{
  "model": "spectrogram autoencoder",
  "dataset": "short made-up English sentences, spoken by a formant synthesiser in many voices",
  "train_examples": 26041,
  "n_mels": 64,
  "hop_length": 160,
  "input": "log_mel",
  "win_length": 400,
  "bottleneck": "plain",
  "downsampling_factor": 8,
  "encoder_arch": "mobilenet_v1",
  "encoder_norm": "batchnorm",
  "encoder_activation": "silu",
  "encoder_channel_attention": "eca",
  "encoder_depths": [4, 7, 4],
  "encoder_kernel_size": 5,
  "encoder_stem": "single",
  "encoder_widths": [48, 96, 192],
  "loss": "mse",
  "latent_channels": 16,
  "decoder_norm": "groupnorm",
  "decoder_activation": "silu",
  "decoder_weight_standardization": true,
  "decoder_widths": [64, 128, 128, 128],
  "decoder_blocks_per_level": 1,
  "decoder_block": "basic",
  "decoder_attention": false,
  "decoder_upsampling": "pixel_shuffle",
  "init": "trunc_normal_002",
  "residual_init": "none",
  "optimizer": "adamw",
  "learning_rate": 0.0041,
  "beta1": 0.9,
  "beta2": 0.999,
  "eps": 1e-10,
  "max_grad_norm": 5.0,
  "max_steps": 6300,
  "batch_size": 128,
  "epochs": 31.0,
  "lr_schedule": "linear",
  "final_lr_fraction": 0.05,
  "warmup_steps": 630,
  "weight_decay": 0.05
}
Rows from block 5 of the encoder of a small spectrogram autoencoder, named by matrix and row number. Each number is 500 + 40 x the weight over its row's rms, rounded and kept within 0 to 999. All counts start at 0. Numbers have three digits each.
After each channel's rows are labels from the 100 clips, of 14976, where the channel reaches its highest value: "peak on" is the class under the peak. Only what is clearly more common there than usual is listed. The data: short made-up English sentences, spoken by a formant synthesiser in many voices.
# conv: pointwise conv (encoder.blocks.5.conv.weight, 96x96x1x1), inputs 0-95

conv.8:476476438460451457514524553539488580430474481533575489503521405575491541517526495503473457454513515495423458515456445497547452502542530472527474505491470542546483497457454498364443502494517460579479428459447512477490474481489497483530445517544485469489434492517457525489497557531475546506
peak on: /s/

conv.14:482484469478480473492428494514492524490487502519536531490496518509528534483522490494484414430481478481486475503473512557512474484531517495514489459470484509536469506488501439390459578578508471492527438457491496512394477514457512511429453523538467532449523477490529685467520500532525462573
peak on: /s/

conv.95:481495514454499500481486508517523475467475526484409425471552459417459448514518507441521521504474558469447584488514539518482410532504502521532543426507492459496500468482495536594466414493493506497503549462508528489519399475499429493494475494554518493635491483457479490503459515479462455544
peak on: /i/

conv.86:502491511484530479492452503514511450486477494447444529477477484423496479533511493521495560470451528498570498434541517451510476435482498397526468482475518510484478515571483546651515450434534481468500504521439478421529532508480478504475609539482508497526471532436494469451479558472534560471
peak on: silence

conv.1:494510515439460489499492521424505488522454455445408504525548549510520493493557542519479550533422507538539502465547495457486508469528503493478518458506495537432511479531493539580429389420577524526465501477440503482485507528506433491499530474553532528492447482552479546481531438494523611499
peak on: silence

conv.84:491439481527381498516417533525475532518499476461477580472506692529474540496556488462477492499496457485459485531510551510501533500464511488479499516542511477504554489480500581514487472515518520546534459528507466518538500479601475534524478499405474546524505477502529479490522529499448450504
peak on: /i/

conv.48:537458522509444461455467475485466488470475493472546492508447372542444470499479513467529552535488523516431465484456476474455507607495504492465537453533467475469555463449477543504434445507491458540478555448482474503559385485506464456528417423496503480526523488482488456522507461502525445491
peak on: /oʊ/; /ɔ/

conv.23:515486499509509522515477539480468481513503451530394456499476499485391528511479473501507605548448491588549535453483496429540513525476509451551487507556528468458533444516468502573538417435439502537468514499568473470541503546484469514520514506575509506487432530531506472489450529445490541438
peak on: silence

conv.73:518493487474529500487567477449489529488499506521482529526526321449474436441463525511469509552453512521489493487517484539526498526401543557512508520507524499520517505516495502541433469434465484523541595540482495506581441494484484405523539423513518505534491503486480420484489509490497557486
peak on: /s/

conv.70:504528535500500508500541506510490533480512546496602503508478496576486483498517482485494378476498502484470498538454500515506511518508467458514502486472500498632485523457512452292499514514503501492482460489465482572479507505510516493511437513488451543413472496507492542495555484550521470512
peak on: /s/

conv.5:492479462463509498481500517498463504487521543507566494511442516517556477502549510443507413441507489487485509563471508576482492510520481512510517485474459498618478528470517432340453578551485499529534452484518532589452460453516551513468492503494473485513538482457476567476520487549510487576
peak on: /s/

conv.2:473493503483523487490504498485505521498480496515528505484506543547480518489520530511498465466469470484411486551459522514543486482497494478495534466518499494501506479476493424402504574490501565530500398504499526515458500498511453538497410503495490556434489496490513726510506500489501483589
peak on: /s/

conv.76:532501507453503499479459496515449464491467474523392463480504475437493543485480484499492624528393490586560502465524489424521483456509564489528473435556515465443481521505509517610483452432488488469442493517509473536501487488495463532492560546529515560525470457527503541445524490500504552475
peak on: silence

conv.72:519494496469527507485500461655496478486429484484478491449460514481575520543512449472537569497423568507524518479539558536486468526484529494506455465515483532484461528513484524513450465485458545538473511449506505473519455545468431583504515532525552494455491452387495439447456570484506511466
peak on: silence

conv.40:523507490460520499499547485465460531504476466544499457509503447495501513489535490477464497509472482516523352461510506536478475485415497501505529458492443475471504545498446529548468451428615480587465481472475481514525473430490449511584550477473517552491427467494471377505497507466472528477
peak on: silence

conv.69:536483515492476511462477474494486440509469477527365474493509474417482513493484490512499600531435513530522526466499493436497504507464547528530516473566495485329518491489495515590476409467480549477521535503502531470508450525471444489496538478534476497523502479495469448491449521457487500429
peak on: /æ/

conv.46:496570503483556524476540530533464556445489492537519455514450466511417488497497497453529576592453516585500510461533503513501496543444474453488484476508443529430504478439473441529515446455466486553448549521554510435566501474586465512545493487430487539465458515518558423481499511466475489470
peak on: silence